Weights of a small self-supervised audio encoder (BEST-RQ).
Model: log mel input, activation relu.
Data: trained on simulated modem signals in the audio band, 2.8 epochs.
Rows from block 3, named by matrix and row number. Rows with one number belong to one attention dimension. Each number is 128 + 32 x the weight over its row's rms, rounded and kept within 0 to 255. All counts start at 0. Numbers have three digits each. After the name is the row's rms in percent of the matrix's.
# v: attention value (model.blocks.3.attn.v.weight, 320x320), inputs 0-106
# proj: attention output (model.blocks.3.attn.proj.weight, 320x320, transposed), outputs 0-106
v.226 109:056097107102104161086137137166124125155108072168154129125110146093107147139124084130103121117149101173125084121131115047154180097137091171163119066108087140136123045131093111076133109103125134128166123150135159095102141092017130094112102103164145057109106142145183169031123159114113090088128106113105095100093058103165058
proj.226 104:147165124132102087171142107133125087152107173134151147108070155106105124111108167123191121146115094054173173124080124221204026193127129092101135143173160091123112133168165143120131148155178074110096154100154116119119132166174105160117126113070095187165150121042099061160131153127201190115140118121078146133162175134130156
v.227 098:122124148145158173151155095069142177179130139152144074070099143165171102143128101174137112140176119138081132075061063086159133064175160109147113121110098124204193099129154129103174120127100098146073073109141126096139153151167121111109127159113130129185146103094154126136121178134102170142162088095139101193092112139151132
proj.227 100:187129115093093095103099125177107100089120116103088172162178108133052118093131142084107152111130162124167174157143142151072127155069114167146104123159124147081094194130130146142128136133169107134136156169131100158130073112084067149137140150143139073089132168122118099118168082087149122168132172151113172085166152092116166
v.228 097:184153057141169114104081197090110142110110106064125124126116076105134055081107172063133182156137138181113137112131162145229137085169149114128137123125106125126186147161189075098118122107162127151058126122159114099149105155151097142138180160117110101146182126133147143084164095161179132121086130071070128099127215115130195
proj.228 094:108123153076116146140194074173130138190126129171100144160136132162134176183167129167149113120143128103115108133163108122072098190108073126137123161143116155186103109118092156162098100170105171086196137153104122137130135055069120128115084026113151142130099142110096118177147150137080097128132128144202142118147039107092056
v.229 099:087099152129123176154169107112207089135095142129208094088090118143141139162103102086087089136183201106078069101124129139155107075158153113231198133157163148214129153134135138157150134107070072168130101129127161151096134107098084157178144072140166135081147122091117126120109133093158175124123124103110070136138121132078131
proj.229 092:203126084111126117123098145167095090128155142119080183128121139129101136096179120130182156117115077169184150121138101081116166203132130126070124101137124140083125117158151114079086158125232167087124116178115085038175178139150155133098060184160075091171126139085121145146140156110082133155123135177118175074143078130126103
v.230 090:168151108150146106155102108140094122101127210076138110138195092138126108108129170141187101178133110139126094159118084144159115081103124112083094154105166098111122187169118175173161146173135159073116098067093115136147079133109099146177109171124128167176113110104174105174116108162104137123106127126126173138105162141111133
proj.230 090:093135135166096175089147137170142086149124080120119105189075177118135202118117073138054178095120123107085168063156175093123137101126163154106136070139132146166081081104154124120099178043073095140111177159122138157146163173129148102088125109116132112131132163156130121101119125093157113125185163080154122137165085119158112
v.231 106:117177105099111128141150160181114119139133127125152110132169184123135173135118133123137135155120162168132116117178118080137118151114161134126098167064096154127108141102100131180181106172079045151178186103089103119084091112156115134104151102154116140099120114128155133044175116110127119092187119167076132115148161157172162
proj.231 095:165087176151128128121133122139130139133147144118131121165100096117116110128123090121122083105127084076155114151104168166071108098147066107120144173157185100125198146131122167086104162102131156099087075150115156150086120145091128114157136146165106117185116132108165095182122157141131102184119150176149119166105130100139061
v.232 099:110180089157184113113118106161069108124128124138065112190145113163153131093149112179115135138117143164105125159094155132129098162133120136091140034152141118111116107166117135149151130142145198108145129115064118172148096125118118189150126101094131180140186138155097035061181121117079102206126119219111071159121154146105116
proj.232 095:140077163132099119130123141113184139117134186115205132064115136091134095159115104056087132133132031093149157135102109100149135131130136142142127200107100127091085175124156082120113172157108097141095141125140087070132148115181088080082120138153113089138082081127143156121144101101113154095130124085129141136149089078137146
v.233 090:131187129122163055093152145191139095162149141074142115141109148123120130101045093105130107149183139115116119120060120104106163141157155136118095094174085124142147147104127185178130041151116169136137078106129093130122055093161129132108084169061109097167134149116118135082183149171119121126147153106105119157116098176105145
proj.233 090:120120095160100216135097106085125164076129094154151132159079093157109116163142197130081159082118138121128181143173159204145034176142103126129131166121154118107129126090109119068130173126120107125113172170139132112148184080126166156159173084188123167089136117114118108165155075081154154083154128166113130145159120075140149
v.234 103:122112139151097145164142167183090088099157106098132132182194142100182161101103134074166136137101118147141133151181172064104072124113119137087094088121133142098157142080156117114130127144134162119202065072136139178123087059171141104102107122105118076117114172224138101108094165114081083126139109164084110132131134140167127
proj.234 103:156155135099160103129116111133119149155111152144130114095112048177117116154111095137102079098135101125146112127121111175140203145145118121176170148111129129122131118143084108182150179132172143175107177124120142115134142180094108171143172090154129178138125070071151184117141132103173116109135188104188122136118114091079155
v.235 096:126113133149090170148140152102139116131169170058159154153123126145127150131149127110109128128124134075158112168108110127125130057183176109155208149140123089157146162085152139167199131131178138121166047118101154118137133153076106113102070052161110142110078116184087167151130117096117155113114042166160095145205174139168098
proj.235 101:179169148073145099112112084145081154118110117181119147075167106149172176111112150115127155112134098150095130123186112098151140190103081161111102087116143155085127127162109106106083141106114164219095207136139123158098087104134126130186173197094120091167164117014155104101071124141142137131131209104131142114036080131075146
v.236 109:153069137097169152139121155095152161119110127115157099053145144111136162178104140159122149141088126056135125142103167120179180143182139102168166146147123113087136139120118115148152166066143124119093152152104119138162184126148167135132134069144106159137109145085113166141164142161125151138140164114158196157121113109103080
proj.236 107:135162094124135103126109092074104116168151185146118146152079134122101143097146133124153114079133147203130111107119066123061058089106084120102109154142136147184105132099107179090078117171136101133151103099177154073091095142140107137074114180141141165121148117098131139128056131114150135126087087142101103078128099177188166
v.237 109:119120151111106135116122115115114115166155119166108155098218088135125135190092086170088104154077136141149114095132096095089084149135169130121086143148082146133080124156095143173066146074155154134171070157137127114128116089206119119143152150112146151128152144118088139175062155114161113067168136070153171146119086112151162
proj.237 103:198101116164170118139158179137145139058092133146169129214066153104095115101148124111158121119159118032076146157101182126145150110154124145155137114161171147153165105133124087124152088167110085148119100157150103151135156146100204135105117161145108131127137106132187151089171108152144107143062151155125122085190180171107134
v.238 103:103084147118191135160124097093078111115124104122168076139158101125135165118126088117075151155149068170058106156139160072113157116155092112159103147134121153127125122158111098130108153037125140133182062159110171140165183108087132161108149167121122120115151138184090112120059123175133141091170101119211176156133120132188080
proj.238 101:141134133158048130111147117132138131136113171150103119101069129125133107131152190142162097122155176072141156101081082151188167089103085151121153101161139133110159121107141109122163077180144156141062177103161062145121064126221150117116080070138147148148113103034168145114146137092123074144109135112113104121120082133109141
v.239 099:103144118077144148083120103190062107116156118095166158149127080111161112125096124088115110132174114174167125147096181119109156180080066159132133123097149124072194109084114112156138131165072112174161129078173142136123109105132123104157123116175165051145128156195185091064080123169114134152156058144116114082130128121209091
proj.239 095:132136119189093161178175178126157146145098110161097114121158146144100184132183201167132159112055133080095153123176053154166106138130180148144119142163074123154050159191189165135122099125171134095118143143100093165129143127103089168151157111078109161123147096104117143153193173090124120087147189113140126164153046107104161
v.240 103:096115138126143151110181069136071146173095101195170108143144111100114128156155127133128056083085117116123161070135128113064122209097106128134095116161128121123093139140109120110156155091160158097140127133119123135156172180086158145097168140137165118160098123120113183137111107164161097116131135120162104095137051122117089
proj.240 098:122101093123113058133101184114165086105129181106078190117185138119174167105150133113099141123154127144136098165134099125205148111157201147112153073137145163121106156111156161174079101176129084130103103114188154102134147123172117128166089128178096149118109144157155120097118172108070159140117119116075124152174123185161172
v.241 105:151145156135138073097179194165124105145113077203121150167110156080105104116123122153106113135094096149144130105071129155117049156124189124127056077121128142107130084099121107080152089103071128110076157103155112154123080085150193137068156130085170086130134113152149137091187105180110112060093164118100059105139077139150089
proj.241 098:106169083127107156126133114123111167066157197088103080110113124146117130155124124105141122107166141136105096168134126101143090122134057126104149176135149125142112157151122152119075097183158089108127083134136153140084130120097112109121117111166056148156112110137170111136107148083168159114144082148140165142093159071142146
v.242 093:087116116134157101157128117163150150103115092109151102114064149145087174106135152144078134114142133141186149156170078113122130112097070097128155171104130104144109172185109043154156144129077124154148139086106115146143113161129118092147172160118129106052110072121117121109112075177109204125145092154192173154184083103148096
proj.242 091:156159153112088157122152191083081108159120170099137125087151155123183124131145138079163116150111063146136092116097115158132096078127142130104067124170104138108127137055123204067086172131145154098095061144089118128099146128116141161107126132151118166177106137145185121147167152075083073157096157079093083085044139161143112
v.243 111:143107159047082097134135134080208152137116079142143212082105135193114138166093129178145157146129125098116154101114105125075128110140130141158121099214100191146126082124119093101134093109101116182053118176130108111103164151081109094143093130160144070105158114132098160149175150169175178102122114131118119078090101104181116
proj.243 098:114108090143119110134114079115100118161150132118139057113112129083095087109161190153140107157168135138158110111131160157168107124128104091124161205066124074110184171134109127106131146170157155086149121091122204120113058105113184128169116132115096186149087136143089138117056102095094071169122081121087142151135188123104105
v.244 090:149131143150099133126114151167105133104132116101131090116095106095204124142094133142190129113144069112115118132115136087194136150180142203091098082123104126165142137116119159141193149151174120148142126108135125115139146143105049095114172126139102106146086112104123134110100077170121101141160121099088131141157109157150191
proj.244 095:127152122118072159121148071126127122207113158101136139135161150121082143079166101120106134126128161163136150094177144131099129096094139067152180155095150101114144112203131114110098105120122138146139122168126130124129094140121177085112112120138148143129168142161112062102125121104138116146108064186134122146137173112121100
v.245 095:170131073112149124100184154120190161165061107177111099075120168130134094149062122162097117108169104136122124155137099070107133154133117116191140149122118108128121102120158071136125116104066148147079110153167110134140148075158156068115173144103093065091142163107133168090144152124203151126156176106159165052133082114156131
proj.245 093:091120158093131146129089098133116134104166085063110140137123107142114121112194142118162067090118171123160139107152162122119067111109131159079135153140092117176134201125096166088143116120122091130160123097083148141104081152111155154144106172144135165155097132141175130170083104152120114120085146117103108214112120195099114
v.246 109:121127090161108121192106050114115075092094098133124186156150122076053129126164133167127102134111135121139118090172141139120108108075144097138110142090125073130042191139100054137075106082174146126110098129110131092159165112115181131134110192116120187119165142117104188178133145157111127197136104165147146088104110142070101
proj.246 096:119080176096173120101164180146150127156141171174146099120076159206158154117123156105123122097109106111133114107082120119147142154152144140097154127141111159143145085110144192157142141117019091109169122182136067160155162147155129176193131064144136104146082098173143112125111128106137131092133165044119153154149116137174139
v.247 099:147094157103094159108132149140212098188089179162150138083066127162134133121159154145150140145158143109164081063134133078096097099092164116091133155137129132183145164117156152132158090136073084134122118134107185141164101139084106125112076070110099161110130146091127150129127111106145129150142163090158118090158030085088128
proj.247 095:145149113131153067159089110097088134085148119098085152172153148146071087158046093153102092084167123134080153180129102110102134125167111093187149125134144150106124111123066127094151176100121181154096102136132044099087129114150141123148125205170199081099127095100100130105092171142133176133131077117099130149095199193174110
v.248 106:156125127149154149098115068126163167146133097157077070133132176153136081121082118155136112141150144131149114144116132093125104103145126158180101160095111034110125159138155154140156144170132148071119130116065108181166115134113076184162099097073096154135136119136085093064021112091098171157148226137140159130187110158089131
proj.248 102:131126125135114087149151161153090087114133188071204177121142091088122150092119092119122150080124127137124173155134118130106163151129141109097124115187096213134119116067089091126113174041117131168154137107188146136132142130160153092129179130155126087106112171132125154169180139163142091139080065121161137104058153118122169
v.249 107:084149158140101119109115091136093163098126104178086139109120125121119066137134160157071134119129133161107156134061125116126111144086040190065115156152103090093113155196110126062111120187150105165104140117140164065129125136085156132145135059124163119119126126100087103125101118101125144129163134173149134157120123126073158
proj.249 099:156128088107167121144182173090130107118132148135163118194139117161130217114088139116213152118130120155134109146187156150137182141149185101163142107123154149140134097080122086173158120164110162106144140163094066137153125111175090149084098173101090106128159116219122107119174088136109145142111156094073104154116131138150109
v.250 120:138116125130120174080104150143116098178148134100098076069208106093160114102057129118145128107156127155146123144165099128181161156142118019135134132103119100109110155093126179163213174158143142155148108105143092146113122140094118135121131123148139142170146157112161122123133068165121144164120111170156105100102164160134136
proj.250 106:156182122133121129128168065160142155140111137106157157154087140093102141099186080135130146125105150082147160112100137102098119141133148186103137125146122167178116107178161111080102117099129100067167179125082139112143169163150088126188111134133142093057138153098127123135140190123133131121142092167095165126153093137121142
v.251 100:174134104114055145101130118140159132147118123095079140091189117127133169121151144092163179125092114135134170110193157122144106090089122119125095116113137191121180144157164133169152085157138109119141082170141146156097056135105133089092095131100105085157092139149184129085126119139161155095126076101161111061115150110195133
proj.251 096:066086163107150128076149117087086110125128126130141133128135180118128129119122122124124127131154074128111091126148149134118114140071101163149147168134102113118129105116080124140129156123119125179150163107112124129094154136073157115120186100176154138117150136137129137176092142144142085183132176111107183197123127147063128
v.252 105:106089127068120117099140108107135139172138102126141139147118145117100125157118112142150059123235113121136131115089153069131064115140144098153111148099123103169099136079168131137117081087039149095072078118143148102096144108172116128176130182137107159135175130154166135119115096136169145105140182131122172113151104078109155
proj.252 099:192139116162138119108122097152142116078114118150104116123131116131100087081111116120080156117090151201076143101176127180098183167104147175135142092133097128121135130161101107092099115104195056158161158160148128172186119153099132091107159086070164108095047138105111118106110194105146120096111103095181073117105127195093113
v.253 097:141159146142159124087138111157086163081076138172129158069167160179121124134127091162094109084086120127163112117078130135079093150188162108171158147057176155158140171133118137146124092084099110098151091164116125145143101163138203165096162151092114124115079171140137157136125109153173122133183180171153124063139079113193100
proj.253 098:105132107135078098177162165175127118114177110139130088182142065102159123132165171105144137193148129112068127079114139081108162120089168159079112106211123140137160108110099124073112123130168094139126088109168133115100144171166106095207109130166150095141157085126135110104139114088160159111131099100133171177133167121089145
v.254 089:141111148052126178097204142118138111118120133184154109134066113073131107149091147074173154136148126154118099119125168141125165150117173157123090104105057123120144084128126176187158164144085122143083145145191076121092082109210081147126115105214105133101156162083140104140126078161184181157069098061117114102106090087184136
proj.254 095:144170123199131120111078118102126139139146101112139150120148142168132145159134151166067113083124110159107132170086097141142068164155119087153120184165184135159122169136144132059056106144112143119159091133101171160143156162064156128107147150076138121145125114157131140129135202146099094073134174179125168114185112193093128
v.255 103:125159120136145099058172094177119180096127106110129168160209113113126160093077122120105102101074109138148080071150169115099113148102134111143129138128142100171142136106181148162177092143148106117149098084101134149111131126155111152193138121133118082141186111149123090111121118153151112093140186107165074045167115139158194
proj.255 099:139121115126072129177096165126139086141113171163125058154077142111097061122166080120105111197153154094120136191094089090126098118172123145110109149058130145090110089142066107075114125140094169138096167186143138128103132126118146091077159142101163131096062155107128093060126134118128140129152026192071113156141153128083093
v.256 099:095203122120090126131173056128213191163112106097117125117083129159155129122126092120193136130112140110124087161145131095098178099156108123112166136078142119102153126150143135217108089204134076112059112112109082185076104160142124096146135169169131124141099137086102139161151168139118109146134165119093156177146151102192170
proj.256 100:127076082118130175074107168083077057133141127138113121178143103120084144126152160099063092124140111136161173144117113147138080176119120145103093115127125141164074132103129149080158127052115146125177148175130194108154121124099175180125111084107121127121206111146121129061075109069106124161136068103147116097093116136034049
v.257 110:154142084101143098169117123123102140143105086124125162108050118161110142168184081131124101135189144124153156105130143112140168091111111121088082133163140128153133171128194180119186081146175162110134181130116068159117092128088172156147143117114160187137120183104146146072121067175103072110149116098121197178172118100130128
proj.257 108:181109202171104191064134110086141156125177159077125088132166148104120135104094177118092142115102129099125149168128113154140094143142153103156129080124130085140150094064106066124116166136091117135129085132153163120154170139136130112103076138124102106079124069155133139176091205154150156129104124163156087110067174097146148
v.258 088:138139101148111111079098152176136123138117180085141092131106133099130131136064129078135129138075104111129179119160149109087210122079122087131144123127121112105166132149124177141132127118167083151115135122104193109119175152127127083156108144123138179082164159163071115197136128177082138091094130120146095143151066132143151
proj.258 087:154146175144122144114170133068121112142141077161123149147155157141168135093149137174066153129153127084097060104110100148199067160195135112150153083116135123136088159113172094132124169155106162109108140146142096141120081133099085159123190104132106106164051104125174120083126132112177096151190105120105159143090147109095116
v.259 098:183072101117111103124155157125141088109097173107134134095093150156144125196101101111044109111094157127075141120116118165157071082118093142130126117062136134179149166132069147121164155107144125116108105131106136127114096145174096155147137094162102117115137119060094134113073101090130144124121113123130127102095109112076089
proj.259 098:165138146178120154159143142123101147161189082113104134119153113085138129059174156119159146108137113093164116126127130113160143167082150065152169154153124131053098113149170115103132120134097158135114184107146136163172162130083137071106151148112146125118106126219130147117155129202133107133125133109133174146141178136149124
v.260 090:164125169123128109146102140150137186073133093152147077139177086106162133127178152144123153115164074128159140110132102062098130147146182132196107042072115135021154165136166059128098072170113144172111162082138153175152140104102145145099172169099138132089180167137115165125146152100133065096157059123138156125086142199038081
proj.260 100:103109109124157124160086113107102078124090167124141172188117132162081083159085126126168106159108172154118109121116140137140114125138124101092170166163116127166144057153083128102161164094138113099133123170159120126091123146146149155086101149182135138160103087122152098142080090110115201151091177163122140150170151108218131
v.261 097:127128143100166140163113136119167119165110117079160124124154150156107089182122119118100173131175138117098129078163086084140125104104190121147146114162109147150175133111153148137137134144132111134120163136089142109123138163082151097162123165116147179092159134185168157116095095128142125075177080134137153153170150185035148
proj.261 092:102098064168172103149088153104120094105167174124081106199115131107172149067114117155102077124109112171098145159107178152147152146172104136138124108124091131099123078127121141102125150100141112122198112133097160151131147109109058122133161057155111047102151127104110163140117128155145111164060176150148124117089131058147050
v.262 088:075195101162147150144122110114106121073078147032143151152078113143101121078068143151126138105182138116139136177160192114202135168118153109127134128156147148224118154129082107108107171123089171142154103151141079153116121158098112113117164139170121145069145102115152148096144144181195120163164124144160176117133099113075107
proj.262 093:142106161145097112088144074138115082153172167166129121111148145093117121160140067130206158163100120143141122099065106107090104106130138092074133054041123095072140135082144108125142116147137097144137155145136165140111125104172126136123063107088164167148106152173119100161166113095112125117096135159110020098134160143198142
v.263 093:173177106173112146162077123122166076078126205189119136136115052097151114146148105109145191151145125157140103158141196158178187159170113153109164119131172136123112175191122140108125159147073123113100120115099115148130057071089132131104127140160095157091155155097148145133154185112183189128127114109156142111183184119097110
proj.263 091:151100195072165085083175130045087174186119087158117141131092194121190090141112161143083138098097165110135128112111073121113127164100107139112109117124139136157122058083106142170127098119141132171149165103156116149098167194182101141112124152124174152157095115201071148108137100163111095146106116126136122112126111167139146
v.264 099:110080161143124099160192156156163142228083151122092106061187156140102130129148136160146105155126121079129180135161138079074143106137140158111120162162148103103093077135162122157090129119092115179141143144131110070097158106155119141154074164127139132105105119132146168162083158172096116125145099081079070077152113092120108
proj.264 101:099094110086127155085052136125095116040143109132147104181075086125117130150099141085148125082116089208138104097107098138152115133110142085132132092142082133160127197099121128065143129121168094093109111119114171203122097104117163105131156130137107115174153137120116130094148112084155112122109168146149135146083133118121152
v.265 108:131168109136106158078184105152115141112177143119132072128118102090158157094156163153126156165152142118122154106106152116071165084164072174116123114125125189129152150163072125129126185125144080128140088152120114126079113110114097116181161164121190151130094115164131156168115141198169096083125080088147188092099149080129130
proj.265 114:141135141152141059164089130070120106169086118154125165145141129127152111171140099090065116119101161150140109136118152135141147150078158099085196119137121136080151121107158128178178120150127168145108160151106135161195093148083098144134170152098090109136169111103149153105149149060101152201135202165091124190158123155106126
v.266 096:110085127128130155130099124119128131082188098164117196106062120179094134140172095124064134109142083127118107174105093173097108066086084157099090167126147088141112136068128163131085109109083164137134108112115104111098124148191151115138153069144100119157139169095104076084140145114121149119098170137116173167088112139080169
proj.266 096:117137129145133126128160139130073137150097134084117053143168146157185077140098113126167178159122152118131141111169190092172162150163156132151138078144129127078125147139150138155196110140066103125118157099108202137121157114044104150103069170106143109051126121133084152169136098117101084153152098089093111097117142153193080
v.267 093:205163161163079101151141162170108110079102161086158108109141141099127207127083167170117111112107136113085081110118157124157142149173133142158145084168144129107114148121135146134157178142149120136146126194128160104127147081107100150078118119086107125155163092107150125120094100137115101121113133109129097110130178088139092
proj.267 094:131115119132171112157100095104154129187158114133086166123130082149152115133168161095145123165140168122131177107138105129065117131125126078086140164103105166175133139142093131092106107063092137129084141111127096168136093154142132075089143161167142127146099130154170087136178128148128189063140151157137137148137116163146130
v.268 109:117127164132140095106124037121141183140047116096136104200142169118121139105140154152200118126095152151186170174191091142085156156140143119137121128091121092139086132113076137108128114118164097106160166149139126128127118124110200167040170145148144126188121132129107145099084088163114173159100119111138152161126103135155130
proj.268 111:146185120127092120136112149127091101143144084080096169049083100111156129125167098053063150123140109078110164131060149159097077078141132190124163125113155179183180088080153103150170122124076201154083059136120098159138114166159066097172089100131076115088147154143128098080178162101144130077101127114109111131099169115154159
v.269 106:125138114080172095081179127145100123129179175121106152166143086115112132097106168077081098089138100151069109137111159101160024167099119102115098108176097110069101104159088116111068126136065108146107094088144144104116103141114106141114097170158056136131118133076190154158159150164127163132137129143145082075124127081130134
proj.269 097:118116127160067109117064069113205087171097112096150104079118186103175129112136082141167186153156147099156089124138091127095210097119107114134162105073170170173132126097118122146155105151168127120123140154153123111108148117128131134171169100089167135122093055188096146104096113122117105140133128093136143142171158176138119
v.270 103:129089090072078102075079145174063159140144123160127138119114115098139107106135071107116154078184114096113105132074076152145117126137116181059148161127108134137069079139102159112107105101099110086095170153125052093108097125146099091079106099081129162142080161140156150113164107114162111104102139074136093161147160158150132
proj.270 101:115170149149156169134174099102205115142103090089156158142102157158128089113146137122115147195087190163140174135157128098077115126076150091183120091126161103140184136139139134149123140152083138131143113143127214110114119110079144142149103130133126053108122119129104126143085182166121096202099131135085155117099095123118120
v.271 087:116141118130088079095170130163167108139158135161103083137154121100172136138136148115172140195142120181165110196189161166106113170168147188164125143115104181156109154117121183198101079131120160137135098153106134160126143145110117117102157131147147153116157111115095178122164143071144131162140174100097077137125156114109136
proj.271 096:146108149039184134121113098121130160125124101104109167157080130149110164105174105120137150103161137057106192113113136114146113085093112167126141108117170143152147141127151118065185114108158112144153110130129157135069120128138180161142106124075118114151089161172138122125085105184130144118147097134159124146155115132144110
v.272 095:147135090142167126146115124156131095088145158052126100099117126111162176088168128104131163157112092112143119183108117147100107130107162124096126119165148157150097128154125151182191098143109108189129171173077172133089162124164150104084136147163146148130147125114132134091111129069089125191125091061118117091152109118143159
proj.272 103:110124153100083161146119152082077155146104139122098138157129102156113132169090138145144120137175143151054097122150157144150127150158099126141121127111125096101147122134141140112127153145082136145147077151114081104137115121090180100123163124100114101161095147124166092145137134209135126084142139177151105144137186145117127
v.273 093:108157144132088151106074158132129116196114193112165136113136146160152106145109163092110106137119105062098189116156089106133125119107184093149135137170098153185080152142131161158109102103150200151145177140193120135098109141057102145123124125148189169136071122129184109116057142158110134157142074116166105109157107098086177
proj.273 092:121077148140133120154156110123119146080131106106079138147141128144135205112081137153155188147148182163146126145121162121174131162159111145095130107083166118113212048143151135123172178163146150118138069128066094116126160139220114131120136141123098095099174118134134144135178110131114089127127155100117118154157176134192118
v.274 103:137131066101101171102133125174094170137097166174132147134068184158134108073147150118126161110137172148180142136148100104073164077144107138100175108145082127153136105133111089147098142105100092079146103091162123101132153120165088130138146129117128134172084141147173166176114125078091129096095097059098081212074129094160150
proj.274 107:105152162113138118176119096085161094134169075073104119095163120075152154170138136115083119122106082137069171115097154185158135159106139140151114150150160192069148127111091185137160137124135166160072145154098159110142071127057137130161161149138090098092144101119083142115120154124153139152163153150171209108132090114096091
v.275 095:150164173079144134114143104142102111113146056133129147080153146139111151085191040132135177146160142133116064192123100108092222165141098112106123147102107155089142119168104110182176103167142105167126102111087125134118135137160159110123089111139150086151081089079141123147132174080141075038117136076103151146123134071062105
proj.275 100:125085105167129115205113128104117124132137155146143111184113052118148119146106216159095096122145114160149186121123170116176137078131127148111123146208092133102147186122094153074093149091081145090149121172132137100097148122077119185116202144122127143158141189141134158149140141166120172191110101171099148087091091167135129
v.276 089:093171125141153129061125120158111094160141089124117096157106105103108148112167119162130078153102131119132128147116133113093067230163111103058186182147064112156092141117137127119137146144105100154132163125150168161084153097174110111159120180134107131134113155135101088095151177158085150127168137176144101104098160151152143
proj.276 099:153127097139095116171157145128156204117087146129140131108124171109140123150109137093172198118163071116142111112184133097138120032110116124197049079102166177131155116127131134104138131120176069102101093121120121120184122131142182159115102098129112136102156063090160098152119081109152127098116068101118166139155104061131116
v.277 098:074130130151146086136105139048114124098126216135125132132108146167140113162135122139150146112120167095164127126103191111092055133097139102055151105229123137130148149093176100130110157121039125158132097130120106168149166173153147139158116167080145159122152126075182160134113149122135104144162192108133090120146094141140160
proj.277 102:159113132117118141145106121225162107136125075137168101137151104055150151119109131111088129152207065145069103125147092125152162119128089157138100135034132142102142133149080189142153105131205100134121137096088164081118129080076074106110117061114123117167056129128107126113153107101126163075153087128106158178155166073118111
v.278 092:096138170088139176147099170153133118108113157119073115138112114170176169141109131130193088111125118142088164115167123175159158130131151118138028120094133112150054141128159154178127095129095175083090156126133107101144161072079117089152112102166153167115128164148089094105141132160131197192159103130180097124111135123119095
proj.278 093:152160069105130112071155105074151162164145113111160166149147094087070112129139122117095161129137163112192066160141130130109114107158090135130170148156141155172147150135131121125110114152101135182146075142107139151087123168165163155077151124116111108111141060122144119098107131149087066090090120129079159092142112104170173
v.279 092:113114096104113128125084133122154171103126077120122086157142202118131094145150151119093122152119162136104089120110085143098158096141082117127142154126144181109097197130153138131173115133151121093087129175112094093164155140125089147141115151092132098155054097168149171180094158118131116101112128134093125163203172130199138
proj.279 105:134105194171116141151192162110125118171114169163128138105135129103151154095083137130129110095131126076129216096126151130138105140112165168121156122127091102149141094138091155077150150115104153163143167107142161103083123123138153096101125108171081162114193151152171101073182126153140110208144119156186155167095080114094094
v.280 092:096136113044170138094132181107114131097134171113148115199169113142131109163149114150137110104114055140169131159123130079189072143104093129164095134090119103093167098128184108117077117100171182150118145114112123133155109116132145107152148035116117185124140116149119110060141144163138107139103116149122145137123129120126166
proj.280 097:136094146178117140136082123128164128149158078115136161046085141165086148124134133142112145162164178101095122144129116192107158141142180104078127149179122153168086106134106105138131144166103110161146084160111161074089183137128115145129100190161159110143102103139109163198108134107106111148151132146152116144118121137141122
v.281 110:150138118162158100206092134152068115121138124128136109175101149139151117134214096116130119091123140145122114148140109136143138106132081141089078144089123057153112135129146090116172141108111134119113106115110090125168091096169125149090133069175085152113113145174132085103136073068118136119131134136144098172143090131131165
proj.281 107:112121142110091160089128087099154124082101094129110151049124123145112138128095125097172157159161134106089118120120109121096126143134157140175158122103145158052129146084069146061114118138110114166124186153194149096108243159149138093176168165106188110147145124046144130142107155180172136118130128146104163102089174122147167
v.282 112:056134146196122139127140115174104111170132113144109079131156152098179124081112125085165149147095079131156135134176136162099166138149153154139159146125161123097151134129138104157135120159098077151195091158115176174154139167134097092085153176107040140152145125157107096158130157121124169164106140164109072135089134097123084
proj.282 111:144186101054062096133084154136109124121128119124160172119091086144132113126147091162121114126171141106112084117089110114171056129099101174104149101102089139133124147171110212106159110096163167079060152071154115106117052118118175153158141108119182104101103137122142123095117110150075121106119117089160184145143106152155148
v.283 103:104117157111209154170082150088107098140051153159164154170139175127157078135143107127092115104153120139170160137108164162084181068105151123170120090136106179089118166119150124134109115127201130126148108165165175141108165153078143136136119156135138179133151125116093154130108090129127122144124111130114121138104067100072115
proj.283 109:156126110147086127090165110134175141090163121153072090111140080132100168156108204134152127089139152046102096144137094124141140188143142191092168179141117097168089106140132150115155151153096155096061119105140065128103108098180118091129164080126137119145146085151112139122162123146120140142151115144172137186159191096195166
v.284 091:088174045096153149120135158173133126092167100095147107085089135189107127144124116189119157134132151175104168205120113129113134119124105105065094102096142173163124113157181146144141197117133213112118167070112122119127172119148171156168096138133140192133072132124138156115115148132114123156126145147088110160146116156133120
proj.284 092:138099185151132129119126056054103137112147151133113125162176158078155166157137143112130087113133152103073154112098163132185137169116160159155172134162164068117113159109130162145127126184102079146119064168117148091109071146070151090125115110100123105140191121138125143146155131138104100120130152150183142130136110084114154
v.285 103:118123125103117103121166096109133074090167116118112171124121178112111164135108147148121106142122150125193149095121141089132087149149121092076166136130062142160140088118114130091130160095086144167101188165208137110099138155069079151105139164126066150127143124151246109101131109086158136128133124147140096079114202175149160
proj.285 105:153127128145185108120089105144177182151090109150145128139096116169118089141135090124127195162120122174102092103141117150100068127094149114146075127110151126129156132124164103142120107133168083107140114087101121135181102091156139098121097109104154080119121147063058086143156186125135140140181137186129089186168078088116128
v.286 093:073155141149151073152154102110069153139082156167136109130157114107067101054182122143130159132184116076135108136117176171060164151146134152153122119165144130109118162125108106129103114155200110159110125136149212173080113135095123153113157040160104119128121111109120094125121125132134137146133239161154101169114085108127149
proj.286 095:148120145090134152133115113117167104144114131135134146123070096133192109168127148062124086127163171152132129133120076105162121142160106195103156159094122124212153072127153140166177143131107176063176085111095070075149149148102143096179095218095140139136114152152135126104175120089115167139125065140121165134108164189168105
v.287 090:156122119134131147134205119193178104103104120095185159151132166150090119157100104087085113129092116168095126114105149077097076067154182112092186118160168134192148078141140180093095118167122097111062110151144081131144152096120107122176090148126165143120169127139128103092121135109104149129129113094121090097114126138139124
proj.287 094:111120155113093150124060143097095164105134116127104122135146141132140171138106115196160136140117127095188093105167105186196139122076075129177026107095072100114134154100122073169200143054141122144179160094105197089125115146166184106114147118153089128139118161136093120151117122138141067120134167176141102173156066140139117